Weights of a small sound classifier: 1.43M parameters, batches of 128.
Rows from block 12, named by matrix and row number. Each number is 128 + 32 x the weight over its row's rms, rounded and kept within 0 to 255. All counts start at 0. Numbers have three digits each. After the name is the row's rms in percent of the matrix's.
# convs0: expand pointwise conv (model.blocks.12.convs.0.weight, 432x144x1), inputs 48-95
convs0.59 096:157159194112146160145122166149163168103133147144077126158138082103142090118104106064120105105108169079147158114117102117127143111127102133091134
convs0.60 101:141161134140173186106106210125118145159205067151103153136078121142134143136130141126155124125100130137119158150085107144119106156076164178166160
convs0.61 114:179069095128120124147115172120111145139192121121108175071142119143091163109116169149137201067056098131111100144068071173159125094161149126153097
convs0.62 092:189104166152171119083101084113135115187093140172065161103158132141135155079107122102147119063138114170086082180148141116129152079148150115140087
convs0.63 098:164130106103081128190134169142106094170181121157169122133089114173099172101093137095073118140161126104112135107162099069165119124125090090158110
convs0.64 100:131105139128147137141153085163161127114148121094131164117073129086076134061103108136124096145042141144076108142173086108124130136148117116132140
convs0.65 098:138135194105150100162130100092138157133115167139127136110120128175161112162144141108104177120167090093120116081095135165095131079050083118123148
convs0.66 110:209083053162134131179159094124163133144065142159106134130136102116092204063164147091123088159101089126103114113134122154126143178141102094085084
convs0.67 099:125131169088115120153102120129088104152155136055143129043093135110127087120101203177085111141123136086164127094143103090197136149133161122162114
convs0.68 098:133076151163094128119145124079115147177106088181135087162106145132169170127189093147171123130101042155151146156125144060181142115135150095144090
convs0.69 102:163141116131137156055123080184163127128096088110130154073121085110134148140096154098158161147143130131123138061102157093108103086149035091091120
convs0.70 098:161163170143176129116130103135130158079150152169104143142108163161132132176162077136134152153082085068130068150149130104092134135126169092098125
convs0.71 118:140113075131098145175143097169157153187161158147111102101075162132161108119117126127191104113109143137163145125146133135122113042141191088105190
convs0.72 094:106113112081112116129114135155145138153127124136146113123134137117116072126114114143148135127073099119190081143113123119157091153141168139089141
convs0.73 092:051174152140143109141104134109095167133108095100097099142203147086075154091133144160140152084119104156098125100152092137164092175173121131150092
convs0.74 109:090123113145148063121089074121140104113105092143162131196182106091093160112124051184066124063124147144189131080140145122165149139170097129160117
convs0.75 094:138144067099094125096152132154144100073110102200145096129106181134158181107099112091122142187119161143135162106162112049123139137166141151131111
convs0.76 092:129189064106123177155089079131139076120161094131121120065181145116095134146111091119106166128151149193136122110128152141169164109105135077156131
convs0.77 098:084051122100169121172107166079125148171098164142086114100114123091128114143190095131109071182111151101128119128165086117117153138120103156153185
convs0.78 102:107153144167098104155167137237110113125112176190113146171118115104166175159120134068150103144121073085094144101099161121130092142177156117124133
convs0.79 102:112144070117143142168113096108097141138144111117133140144094160097136189115083145119118161100084121073132083163177184168107099105061121127161061
convs0.80 089:155092118079123143116158124119096098086058129114139166121135127104096125110136150062142120174140128096096093132145071093162167209158081092120140
convs0.81 103:142163133123135096101163119128152128093141182165107102154125140176117068122151117169172172072130098139165127130090187116073153112156099171182140
convs0.82 111:159106143157135115099207135114101098115125132179141111141136124106064131073100103147114170192125116146110132124184114119161142146125107036159230
convs0.83 098:135128113159066171141166129105148151095128183179145144086117071119129174140117103171153118120154153147143105099074194130154121129116181211129170
convs0.84 099:130094140106125103138098115126129162118148129145172071141124084113206112095152126194141151141138173137164037104170148085131122140089172122146122
convs0.85 098:125074069102085143117109161106172109104140184072139147119155113125139085068132082138111114160087100078132119083110116150186132111102132108130132
convs0.86 103:134113108167142129081188158118161131191150086147105155146145061117150122163133167155163107136190112136142099193115145091133105126083145124157100
convs0.87 110:126139199150158177151191127097147069125135175158128179076174172115141094118149134173122170116087108106162103136152074105159141081161095105137124
convs0.88 104:072082123089168140117180132148119129107127162145121129144171115129120095199145094104138210123171098170122101079088106159109191114120088108116103
convs0.89 096:108108157120159141136108151137128194146099153096133138131177134108165164118145110207148120102105106134144148152110162092155132084133154119119149
convs0.90 125:108135076103117102133144069143120113198114086149119171129080165146121137140116148026086128115129120145148164117130113101129147139163080106082095
convs0.91 104:089131170173141066211037142082136096172077056105183149158155111104123053144084150131134170073093130128137191173150148144104133153110118142169155
convs0.92 103:088131167089077086132149119095127137097148146128096100171122121124156080156077122158108137171091134101050113125100116161092138098112157096195139
convs0.93 092:158164080090131097159091140082095098105180120132118101120124151149129169092119065123136117139153139179031113129119174134159184106213115089146126
convs0.94 104:082151142149119169090147199213123150108136081155107151139117133145137123158114165173079125151056107131153173155139083135140139137135172131159192
convs0.95 096:150077124149144114104130122158126155126162146138105084120127132126108118129122153167091131112128071133156144140118152150104082149158113132153114
convs0.96 091:146169119137128135141133092172131118094161104095095141140108133046090119161129161124119069074048087183180171110156076092106105138120111120169192
convs0.97 096:184112116180106133144131158079191103170085136117125146057112096136170038133125118153102114175174149091140173094109151178140115151151136114132114
convs0.98 099:124092180130128150112085110150116094092109132164170099116059186138115108100101141136131140136101130189117139201136122071138163111106192114098181
convs0.99 097:098158107153148113152128145135189106120116086143156119152122130161103107133116136171087200165102099142139167132105138158137148088124121135106152
convs0.100 092:119113155106185117150113112140155176100152173090147088129128121151096146182096147128159107121070157111151143141132120165170132105165117136121076
convs0.101 083:159105181166146169126108136155171093136163111116129141143159124178121119120141131099150113169114165132128076108105196215154138073104099123098086
convs0.102 096:165092118068174149169125167068030119169094095117158115125130133123091116068155141077140133170170140100119095121114089083203106114060121092149120
convs0.103 099:082202076145115139053072203143138085076082122162167140134135119122096139105107133125132107139072067081086116174119086195117150102185121143100119
convs0.104 090:143132154143104134154123120136146187136154152102152111146166150179151106191145127115125151107065150141120135126074146112123130077106110102102184
convs0.105 102:179155159117129161214127112113134108130170106115115125085191078143107144084162101172134103081133140157165092158097097171182156121150142128195110
convs0.106 096:105116115126121201126121138180124063143185109178136185075117114150118142146125059092126096091123106115199104135201163125124131150166133089131167
convs0.107 109:120114181127132085121174184130131134111081074132150065154126083152118100125155126170110167166170147106097106106148085142139134109052123151145137
convs0.108 101:111142127159075098151164168140125160157114127047103090091071124105145138110124111106106123131065081128061069148118154097073121076156103146122121
convs0.109 100:182151140095084120090156144108130130148115141137141076140142113064107147139095106070090116152039169149162099150155159126146120151191155143154110
convs0.110 097:126165167131184127163134145091193142079119176097087129105088084146168178094139094150144134109179174081094089116117122136166110153079146150095119
convs0.111 108:133138139137130162161089115164033122165154146064122162080106155180119125147153171175174122131128159077155129114122083155083077118148115090119137
convs0.112 107:077119203134147115157112094151117121163133112084119156140136077100157183145100148084144159099136105152131135102114148103089125125138131126108197
convs0.113 091:113141176168169132184135086087140178162135099187132118139110129144098053141094203132145113125125165152126165103108106119104085101083137141096109
convs0.114 101:079125093133142171097109121142140160107054117115175082116134109125082095161099106142147104127167171138153076088151125091184101159145135121148113
convs0.115 098:171116131140123140118124108183123116112112170123107129085148150151179152114145110098160136098113182091136169176126074116109157100130108131137132
convs0.116 114:128100133109143164114094144158156152088126145114088106100117141137047103198120162134102133172155087166094145158127111100060154185229152180087087
convs0.117 102:072060154168123118081111138140152128163069130140095111133107157190131104104139184079070096131111117155147108102079156171138131126137132130090153
convs0.118 098:070152157088117132119095156160067120134158137110172162169087101086111151114123139107107169114166119150103127151112099130116140184127088094183156
convs0.119 092:146159055134152182105129153109065128126040142090076126136095170123172124083103164178116093197187175167115149129121114151084107141158163159080172
convs0.120 102:157134134142152094170148171103132088145147109102110076094133182082113100094116163153133088144110161083187115135159140176148110126134187121135132
convs0.121 098:132137146129078157144178195164133122182116118156179172155066135163099112115125172117141081163154135152180076173087156147085130164103096162133121
convs0.122 107:076064193114160104088053148054125145092109152109123080085114112134092116108150137129107102144086118122132056096058178079143127136122137168130122
convs0.123 099:135096096133081133171141169157096155097136110137098165074105114172147144136139112170124092142092095123113118061120112126144157044112150129126156
convs0.124 097:139133112116140127130142096207121115155124068108128167148118133045080147117135120158164125118161153117173157134200141132165189120115200160150127
convs0.125 095:097139130152138102136125127154142150164132089083151146139202156143208142094137141112158084119118128131157147072102079145146089158167178152145077
convs0.126 106:076065063119109072097147130097169175134166179215094162067131091109099143069152182068161153092071066116139105131144138134164156101147135171152123
convs0.127 084:104124100182106129175158165085177116064086101082205101090116107133131077071140064129103122145132162122147090099148160099087112151165129123081203
convs0.128 100:097121147182173153112137094072045129161179123117140097128130154104127136106250139108148170129132154123117106091114136090098157205149126138132170
convs0.129 099:121103115183168110107152171116135136182111098058156112178135105182109089105159143168154126146120143119092133142144146131064131130123127083146090
convs0.130 098:121197122109154155173130076181109121152106116161136120160088114140126147100143131089108131163087106186176125162129179072119063157140068136172143
convs0.131 100:153102079079122152154153174120148107146169192091127137128141119174135113091137106126182119105092100161116098163093110141077128099078120120084122
convs0.132 099:181142093107112147110114130159118057114171099126185143093161161099213172157121103109127140064153082076129098055154166173137138070105098156142074
convs0.133 097:106124064085115101141100133086125112088137159146120095124159156148151166137115147084105130086155169102106139145107056131124147117073122101160141
convs0.134 111:115121142184191069146103102123153102145105075126089064112105169131124135161136127127101096156129180090131131134120103071131120146194133131113111
convs0.135 098:118108104172107093160127114144074088144136140131107082154166119153109125125134149139109094154126147146076057153133140171134131134157106103110182
convs0.136 113:192075104098167087150129154163126200164119171135136111106077078139159108114132120145166202124075131101098130152088135141155120102182091130160130
convs0.137 096:169070218128100098088102140124205139121163136102155202122124127197096144071139102167153136132121184156149098121143095157123132149157120184144153
convs0.138 100:150163143141059161151108143190141137120115120114105091162089114128183150118120059139104215165167164099160141192172099080165138148097098125121127
convs0.139 103:131127117169096166198158101078148063140141160103115147082143196087148116126132109122144149102168077168084124102117086091103105111118131068120124
convs0.140 108:161110157169166135161121113182165083142104127102149157117099094107095112103139132142061127120125102165161129129115129102124158182130137126095122
convs0.141 098:137123182119135129180113162132081126108147138147123095163148133080115118148145123163119161149100145144092085131105143065145139111153114081164195
convs0.142 095:134130125055111151185107102152121119143128146140066135071141154152179145168133150105070096096085031107180151140123219091177141126155169132147085
convs0.143 098:138188116121122105119159139194116127117141148174099189113081117115099137151202160151144073200123077120140165124116109126134137126174160191074123
convs0.144 100:113127148087140136137144136163195137133138126108088144149111105155127054138135144190160132112183140131120205073132156102128175097079151098118165
convs0.145 098:125148158152141116163065206130072141152103158064170109072114050113096150137162109137135123107111109079115097168098184143118157137129154127095107
convs0.146 119:158130153131124126082144118141164155168142151144157128145079096142075142153111113109123151117117107130060178153141119148109113084091113082162086
convs0.147 101:165127094135147113091116158088128103161197102132125119135121141121167179205119150110133090143119076123182151141144047116169180117084125113153136
convs0.148 106:153131124096171144160168179152163140131114115127124110110114176136106099169146120155098095146074132105150108107099118189127138089107133180187109
convs0.149 100:145155116086139130098114116096134064104159129163143143147149120156168065186082119101124149101131104133092163132164180179122081192151125137133154
convs0.150 102:139142076185149152161107170124044128162111137154124092160091213158129102107127111119167132131095181075139073103138158114145133121151090159136146
convs0.151 096:069128164107099177139107151190175129176132023138111098210177154143122109135144091129142085110024105073136101151153109199141119105100136133077146
convs0.152 104:188135134147148135136066159144191146155182150115119115086110180121133150112156140160092212110153118173103179155102112120123135150114117186131087
convs0.153 104:111128089117152154132107105097105139133149112131116124129184145125103070083152122138135072081105128136093181178132104155173157113145152109157096
convs0.154 110:191128168085183101084115127189187160086082131182145084161129120180035104158142095160118132089149111146099181124117156130123147101146145152109158
convs0.155 095:179137100062125140103172176140094174150152146095103165134118153102086186114125151076150160161140165123113156123108064121105136134182085142112115
convs0.156 094:077093158134082130056096109148182176107137091132128110079140094113115111126137150107102097175160155105097117091125152081109085153100133108118106
convs0.157 096:107086135155105120093183147082165145145204155173128090074197136132106112125098180124134169175126157141122143102181130123129155126066160144127101
convs0.158 125:149055190087142157081152174164103124174098173077095138085148128167117146136123153100157133124117102114118073122081121090120096129181136151149112
convs0.159 099:100090116153121198193110131132121176104084158150093159139141139161144118163125139103077076130192100160113152178130129183065073112091081144084112
convs0.160 094:140157174062106132159125098123112142147150175137140082156101158177071088117089126055146145100096107121159126100161163199148058137158137159134126
convs0.161 098:109106167099095119175133114163166097080133059141126092137138101135104119139039114093084109047144110128169142103170135140136117119096113132090142
convs0.162 100:161100176062109166171112149170097172119157124103074134109156045156159127094148107131136067148151141077095137116068145091134126070163095137111085
convs0.163 094:157135179130186126081163100164179078128146145152190072153126096121104117174145136119092131104135198103129158152105119151149164147157117181154122
convs0.164 098:139102177127142082180052133097097138107115121125112207138097121195174103103145203171113105114118112155161114130156130092127161134141148095140183
convs0.165 107:130157091131109142123081147155085129091147084125123103148108129134173161182122139133136105141111152173141148100162124077196134128120082159167133
convs0.166 105:158170120139109085142126104207058097101151094082137107071125136151097155083161131131131202098139135178172107155064156116065138109116123109120120
convs0.167 100:086140138146117114143106156127132138228110121087158118103154205139118121165152160121102158143146113142133146129097097179133162163184154095122128
convs0.168 099:087178123158198162097129058130157167181123149179170129192123134110145081163148137123130131123136132154133148168084107073077109089135127159132201
convs0.169 096:134083115116172095145160163163092153089114083166090143152194152107145135126139157087160113102118085100129151116158165168131113162189056184131130
convs0.170 104:075153117102160110158082113109151168137160116098142182113135111156137214171141103069148146090110139131102157162082172116110122127129093135111138
convs0.171 104:150126177174105145147130089116134094156125082113068074130117113097042144156115108159086146166159161086171138145109143108201148089129192105134124
convs0.172 107:146128130122136131118136081117080107160129061120121131136073180148145171147145122181143141122170160095128115102166115132159173178175081147132176
convs0.173 097:127151087185149153151136116104113167107128149087099152118226133129131129097116118079091116102151151105052116159141125158139086131179134122131139
convs0.174 097:144105027118172126106114120114133164151076101173173083111139087121147102164109116152108107117058138137080132087131120128103127107182108083049110
convs0.175 103:163123060084097162142154095099082188120106155135145137198138162130096116148138167119163112156102149132127177125179088156135137140130133109096131
convs0.176 101:092125108125189167165149124126144124108104123132119088184125148156129104146138110140201123105115080133152178156142122210145102140122123109166077
convs0.177 099:151122121154125113116097150128112134133110209090145187150139149109114110168043123132123107140212144124104160137135110159141119082134126139123173
convs0.178 097:116179065156115102128141112172116145152120151150109117150129170081123198108121146145158121111146155154135140122129137053166137156148122125090128
convs0.179 097:129149143139137158140128080094179144079171086163200121181142139088083099128134140129188094149110141092133163166124110153059131068193158147096167
convs0.180 098:134188145144112098087090042120102083170109079113121175101090145123120144145152114088112097117153158073129158111078147188125056174163147064147193
convs0.181 107:104089138104154105093171151131064085069100072076100063130167157140137123086125070138115108112148124078137162111126118114123082102092106090118190
convs0.182 102:128137126143156096095101139092158133185092081128143087134141028185162170114125136095132158098156064197086125135165169091161134086137198133127088
convs0.183 093:117177137101115111128151146092134104119066109194133091145158146096167109159118128082153135162056160069157133085179150173131155131155127156124117
convs0.184 096:221151144165185123085197112160104117093164123156163127135143107067095108127168136146104128123159145097076142128094106179143147117163134129134185
convs0.185 095:060096121092122154117087191122115124123101048083168103141094101122110109184163125179151197069129067065227092120047104091107072135138102088128123
convs0.186 093:097073129144097169147106141104114127160128133141104158125050081154129122116166164158160149106109094124170162183083073099220119103116142072147107
convs0.187 097:061107180122174140093158152114208162116142105164077126122156103094099202186141073083136134101165166132119139083178124078152138142069149133127136
convs0.188 098:164158074178144110102141111149104103136139112147135137056177170106140173096157115120136103124164102152146150159188133087101115126158138128075126
convs0.189 118:180113163110174124126129066136103106099086081156104140124062136137134100169187165130111178109203117107115101115105089119156138134220169072146154
convs0.190 106:087140178159131162132099121148131132165143189178130106093156105137111126135082160083091132101154127106080054088119082109145168154104132136102120
convs0.191 112:174072087122105112151168090204137124094187168120124120117138120065125126130102143138143140144173128146159108087121091116164195122190091103173112
convs0.192 095:120137125033123099139094163141130118081097056079159068091151124143134135127178137117183164057126128135099063135150177125125101142134178101124100
convs0.193 093:118191124124123150132161101186135094095077088116093161196113130107183141106124134130127132125166109135109124133059125110107126116232155141174095
convs0.194 097:106142118094085092164154185149062184127131111086174152146174125147100097204066127153131141165155052144145114137082063135121149112110138142124155
convs0.195 093:085155170111119106127083063138163034150106106129159104161168167107103154138171122116115118092073085179074155172147173118150146093093105103150143
convs0.196 100:157168136076162107128134100089156170128068173094132092076101093092182160151140148123113102143123123125130149103135148151129105134048097122128130
convs0.197 108:088119083137117147119167103101136137130083121109118105036084159153133093153135173149153159132093129102176135191172103114213131148127149085092142
convs0.198 103:034124143129173148136103099114054141161190137131113073129137102096176066145095153151105148131136046099135126153129123090118189137081090127129155
convs0.199 097:134116139152088102085089098183199162171154088114163138144109144177139133154128105083116111125146163174162135138145130115155161176168141165153135
convs0.200 099:129147166088120172113135142165104110167118148120136131130069122180147097099170140147105146152170047141151057147057131157124158112142205183179131
convs0.201 096:117138139119027177121121138087166127154149117130115110107131150172046076172115113143114130131090083122124136145116088149181149096086161060177127
convs0.202 099:095162141091142140123122109072095117075154120118126107171052132075099136119129145175130174136185069118133150134154139089117127139130154149171159
convs0.203 094:088129072123132202104103128137102165085138078113162141095132167108160100136093141107114194191142141113194069117124153109123116114117156179176132
convs0.204 115:125109177111136126164149160127131132122093145109112144110170103082128142159148115027184129117069152114137176178107107128127109104145135108064149
convs0.205 101:006133118134128092174170153179043115147188167112133146136117104125121168179087117195116204138115103152082082122117149104169126098094132132134097
convs0.206 102:108092100172069142136119161104127090049089142190156104086156167141140158182134141139185152137186107103170178101072180149168105123165143131119087
convs0.207 099:151120154136062153095107105086107101087161160116099107148111074166068147208155147125134123109073081141124153146140097172140134145080079106177105
convs0.208 097:123138077154124160123126147114080134170117137137136103185172103095166151129110116148150134142154135131128092117096129193212147139126116135154135
convs0.209 101:130123137114122150112149153121073072094100108176180131121134138110152126143183133116132051115139116223135075128046187112134110073144090146156155
convs0.210 105:134059138126107083162224151150103193128114162094140141119098139138092131119113141109094045155099086167119227134132095135152098166133157134110068
convs0.211 087:158111119074095118143097162068145117138145111103212121182162154138153141154107090009083101112126160160094080177085127083114092103155123185065091
convs0.212 098:110146123148144120109101137140133209122200086109216133115067123146126194053151170089100134125116163159189139144147110170109171158163090118133132
convs0.213 101:109064152129157176139105118100144123093134120073123163146184154206092145182122113107106163134118128124143101111088111108151081108118102132115107
convs0.214 109:141124134119074160154095159160111102142212152127091173154083106122160085110087147163179122130097165109157102105080104052133117093149076163141174
convs0.215 110:113046133178129125137101162153054091141076146115103142147115101110144181155111142155106154142150115088135130159137132107127139145115150195128185
convs0.216 106:149114153119095097098143149143140139135097145144109127231138102119124164134142188102135124133091101151117149164139117057222147123110147111102124
convs0.217 109:137132120120111166141159222154105107128106068085107172115135109160100152103153118160123163089142123084111114174126137158155174113147135155143149
convs0.218 101:115124096169130139103127061129110145170109163135116077163132112168092115134102103160158108102148074130099138120145070070107105191124140090112111
convs0.219 102:137146098163115143140133122048128159190097092089123095200096184184131092183111153091119159076112102114148159115137146110076092108151113137114117
convs0.220 104:163100157075097143116140104126199136188143099166126084086163188117128125099142165129097157139092108146160093163139138114159141155123116145124127
convs0.221 108:091130117123167124185139105146141143155128132136064132100122129174120188109092107136047162204078101166124087113157173139098084144108092114101114
convs0.222 099:102053127168123149135150172126165197103116093149170109116135155116170139095113084109161111164163137136109112144136112134113061169146084122121077
convs0.223 107:158182038133167149150129140119169156117058144120118160125163084190122157123134109114188138086170098158105158087094128098163151103103159136118142
convs0.224 100:129087119109068126083140095086140175184146152134155124128103110148152126124169178138157148159102076157213171119093150116179124135081092046189130
convs0.225 096:138104105195136195123111135111159153113129118137128135131084094145078238124236102183107203113124134093118144108183164139152141088148103181113138
convs0.226 096:151140126122126190105153158122111151158076084065126128142112097074074031121138117110113175130115130090068089154141142118109113121160093168147110
convs0.227 094:123085144138215131187224141067168085175148148123100164073171130085173126108120126159102091107103073161148082126135119138150124117153121107106102
convs0.228 103:173144088098073122104125125146166157160158092092131123145110087138104103118148139151131081127141184104113168123083144097117172211137122082129098
convs0.229 096:144083120129136174082124128151168135109071091192142130154156128153148132118085115115150115111112138172090118153128158083095132148157114133162093
convs0.230 090:096055058163151112127113099141103068134106095091111050082101157163110116122152099154117124147152166128108135162115155142195123097104112090133129
convs0.231 102:077134063138182082109122130115114131091118160129153098192138134163106114176128120074095143131155174113099083141153150119153133146122097116128109
convs0.232 115:209131135128159127125153141143070083128135093119149102109162081161156122167115124136136113107161119124105121095101065171088084187124123112105130
convs0.233 103:158131140138187127092121177141111138166111080157120108122112092134092130150127063150094114086130088085162146173064155050122116159109121132135161
convs0.234 101:094108103141125177175139187127135149154144155175106104136130142088063083085186175149127124132149121090112107104115088091144098068145102124098104
convs0.235 105:126060206077081100126172168184140116157119074129153098131125160163137112080096164103145083150123082127116124164139088178106084145105099144118154
convs0.236 099:129087141100070159087086160165133109140122096160148108127109142096117179093052136087084134091094111189106138130139120202202123108144148159127102
convs0.237 094:136107130119104158073159147176155133148145100111054105134113098131047123138105074143100099091083056162105090125169182168142175094085155134172105
convs0.238 099:155137168132114122139171107118086074130154118115077151131160118074145164144098144105108130107129134156135162116152145118115143145109057118147160
convs0.239 087:104091198108101074179100172085120176135132176106184096137134136101157078095150122068126143104163127055106184091119132176152137145075097167099203
convs0.240 110:126087154073182118157091153155181150125157132162163122130112106128100133117132110136147140168138169172226113118119123092059079148124151127097172
convs0.241 104:153106154129142139118135150124133135133122090098072151116117072157184101130120163155071164121078148089140155106088093083120094075153094053105152
convs0.242 096:132147118126139082153133173103099157143087098071152115113138135134085113133107152090107129092121141122133127096095113159095079161102117138159089
convs0.243 100:097134161078115189131139179086107147087111170118110128076160140143085081116124122145131097165100079136167133160133142140101063160088151144166113
convs0.244 105:128140188100177148157177197124133158121129136138157152112156107126134137108088159125158042119121125246092113084103127077073176126100121139094133
convs0.245 108:082147210159146166100141120131098120122166127122104126195152145116122104184139127117097133191088105136150125169175143129129150120177133144172134
convs0.246 097:129118169087074120124149137061160068126126103095073088126128178106137156098153098154160128118155119158100075111097090129118175163091136102100175
convs0.247 099:147062157135172221103094104085113127138115056166170116139071182136104105132171102130146149168140124123146115154077065159126190094168169193068128
convs0.248 097:098161145168102106085114106121139133141096129077144179152139115108191120134139120161093138127152169050140151132039122195104156129147204109202123
convs0.249 108:156110179102186108155147168134226152060112095103130077125153071139141150148079094123085158115124165146085137145132171191083136151143091139165103
convs0.250 095:079146066101175112113090166149133105148123086103134153153115146110154143122116034093088126111154122179092120099195147140160138106096145087149123
convs0.251 104:072111153098129108176114104125095113128141152119076194096166108139107144144111160163111140153101155142117123133100078118133101129158002095102156
convs0.252 094:124172097183073115096157103107126044137200158089153127157073179172176127110120104094118186160157121119138111141117114113093140128138135112150070
convs0.253 091:106141120057140129131231158162099116119075089134097159108133118129167136096116087170118106155122132137139141085124066135122152158118135067116106
convs0.254 100:109123113105113151168098102119148153194159077168103159095107124131106116074048115132115098142131147092120110137102190086134135125109158077053052
convs0.255 102:124106144167081135138159128106109123151154163077136117090101082109136166132108117163171201156147152092150078139107101124084080125129094133119173
convs0.256 098:146107129098103079149148192132098160194198101130113125118159139103216158164074110151128096163167100103143131100114116166199150114141121087076132
convs0.257 102:122112089135052118130178158130094140105117169065182120155094173112177068126128094113099100127170147150099145118147137119129147121164102095122093
convs0.258 094:128085128083194125076162165132110119084103172138138134133131081132155118086113129170091152103140128118202089103114111183102153139149115093145148
convs0.259 100:141150121154123133144164090130139109133196096162132135058122085134096201087128141126154108084151116163092137113131062177091142072153118085125151
convs0.260 123:113114182134198101147184115115183056147130130132096113127145120129079077108143149104123094182095126144130139159129105121147104120188210100176137
convs0.261 103:124175127156090148141098069160082173167201100090175194101098085117122104137102148108106147123081148177085158122176186174082119104118155143154096
convs0.262 101:127127148116136114083130093137122123162140129089111114140054140173070124145119135103139163113086134116114088113081124137164095070099081067154127
convs0.263 098:162049073141183153138117122148140103141117118142184147135099086106109131101101162092164181196116163141136097154123101147103170150168116122121093
convs0.264 096:114104155115131193162115138070158082163125202135125133140162148153142158126091145166158113119141163140131142173128198134106181110118113125148117
convs0.265 098:139159076155137123212068135104163074170088117116101099185177115188105145139093113152148155125127125133126098062097095098131137179207107098113152
convs0.266 102:126142091102134082073073116152152121128154124150163129079091152149118113095043127139065071090134154128100126128121129153097075153070060143127170
convs0.267 097:080176155141120111086137070075124168083111125160135164085090164165138102058132101164176143123112164112072092167099114118122116126122121106141094
convs0.268 098:105111113117126181180165080112107161151120131096134149156159138157164114123082145173140067063129115134065112101093074174139098147100092106084114
convs0.269 092:069203103093117120129121101139137168149147094087139135068158131123208093144117140146148046134113086114159130052136108129158134107136159134115080
convs0.270 099:112167133121117096169094143163142122088158136111114151113102125152191110075131172153133165144131174130103135135092169127089116087132143133175046
convs0.271 098:105105137136150138059132119148101137118111161134143102051154185135109165080135101133164147151084121118156095174113118117088143117145111127093120
convs0.272 100:096121234130155151047161116102029111126135144157165101153110191140151168161120129126167131132098141117088176131134081177104165129146073168150143
convs0.273 104:050063122170099173111138091084115095176066145116156096142130203140099196099106126129149162124137137112120178176105104053143116110110124096125077
convs0.274 108:152183145057105106127122109129082126196168135083092158109126124153066102065178167140080103108162114169075146113118153158124114085171117133140107
convs0.275 092:114121127073121123154137167109107143092126088071111112140133126143129066091105092137167105112134139053127131092082114116114147134139188112142130
convs0.276 111:138132168147100081165118117173082084160151077100136181118105131102097078139110142141154109136130126141099097114086085145130108174146127132122082
convs0.277 102:087117097129116142094126197111119160105117094093087070113161127187085052123130090126080100067106152070163172125134143155120062073107088120085125
convs0.278 093:112075161112177106145145128117182166123137121157164108149158081158086133144094081119160108138114182134108173086164111093150162132159113125151185
convs0.279 085:127052158162154165149194175141188153105157145139102122128165104089100072092121121156119077063134109162105146155169130152119175111166123161093136
convs0.280 101:109126091135151146201120176160165122113088119119167116152120179106187117157117096103192180064098135108161113154120111137097095133142137131133089
convs0.281 104:114094156114125096107157156154140150114186082179134050083110165154117121102187115118139152137082118168176112090126149122085114152147125135113158
convs0.282 100:075130143152177126128126138187067110155107175120121164054126076123173148110069096107110110152153108117126095108183136126117131145136138113094076
convs0.283 114:149165111107130157187170126139131113122181082169127166148072143124182111205129161141117142174138145161105171178114157171110141106061094128106145
convs0.284 104:098107153145099109161147128090090112095211125115093108121115071141171180140106146145130131213060138170152115124146079110103098058117047138130131
convs0.285 098:145104125101049113143095153138163133113120108085127115095063151135096142174197157124114129055185123166096136118102185134151136118086138112139156
convs0.286 097:155127115082121130056149191103168161170125132132114092148097123144149096127085136074092122133167114150059102119161054161154073136100158087149156
convs0.287 092:106106113134132126123120117152135143176186192138037136119122105101156102145134149203124127118172118179138166155147148143125162144120132108162094
convs0.288 097:166134121189171095126102143074120110140106114148169108157149140155135125168147122151103155114148090075155175115161157133150173172165176058130144
convs0.289 100:168153192129108154110128122143161107118141147147168143113165136108133119095151135204105150142127163166127103163145171116095123103163117160184163
convs0.290 101:135095171131157215147147147119057167116105157092118138148122168119120075145124121136116159118095121102100119109142104122107126117035133116079162
convs0.291 106:069171149093189119135145154098118134128170115111154184177140136143088071135062094158127116129110100089153123115129112108111145127103114116131158
convs0.292 100:055179100129146100128195109188132107170123106134143108074099104125126111079146129140153110101138141172047113161131157075123186111125106134134063
convs0.293 106:187181112085124103140083122153146125132056140105177199112093169144170142076160099132114126101073099215095144151156114150127174182114087085108134
convs0.294 109:131074123092134167132102086135115096113117193094060122141097046103135181184165131173149152166089090125108164103124084111083060163117178162144206
convs0.295 095:167067148094071119117157092130169152147151146110161127140094095118106141152114123165115124067128102127097143096152150089155150168109128237158130
convs0.296 102:144120138157152143153103132084169148121084069129125087169104065140089110139166138117144141092131146086138085104110118162075152106060074151151132
convs0.297 096:130104112135071175137166125156160149114104181152061118129184182195115115145148128145133121088094107067114087078142132151139070075120095167107124
convs0.298 102:134120159129200156124104159157157089126105084122067115146105165146102134088151111166147131180108209152137091111097102106121155135158148103107105
convs0.299 101:049088103147102130152127179153137120085197110163129125119016110125164172170140203049151165193161137106157130161072180129104128114133115141159097
convs0.300 105:149117088136124136208150222160155104125148205138158098146186165143137094068162085137140162111118140110108141122167137150140149098103159132161127
convs0.301 118:118156122145027162146133119142090156135145097125105155080034176136117145113076152147168152124133099162138160071084146081113094083100141154125138
convs0.302 108:095171104208069213111131092140125161125148137128184183087142207134122148082149103105100071129143080162116060121071191158121082127155054044150095
convs0.303 101:083118105068118166100166177137163095147152144159115121086143111216125156102086182148127178122126118088099145119122094141150141106112138146160153
convs0.304 111:101098136126110140114105150126148088112131079175115111190119092139098118167090181130124167137097112109086118101116139148135157102117167137099146
convs0.305 105:180117148107085115105103109118095108160094132165137151168117123165139136157130113139144173120090218135107137157137106111145146107149098057116161
convs0.306 095:122084113207103117131154131063146144128143132117113151129139137087107090154136165133126142095196081128141092137093138095097225113060140161098215
convs0.307 109:139146107130134145137107150164118151177104129138196135073074150166151133123104139080131064112102087109141092084136115126083171144067107104082113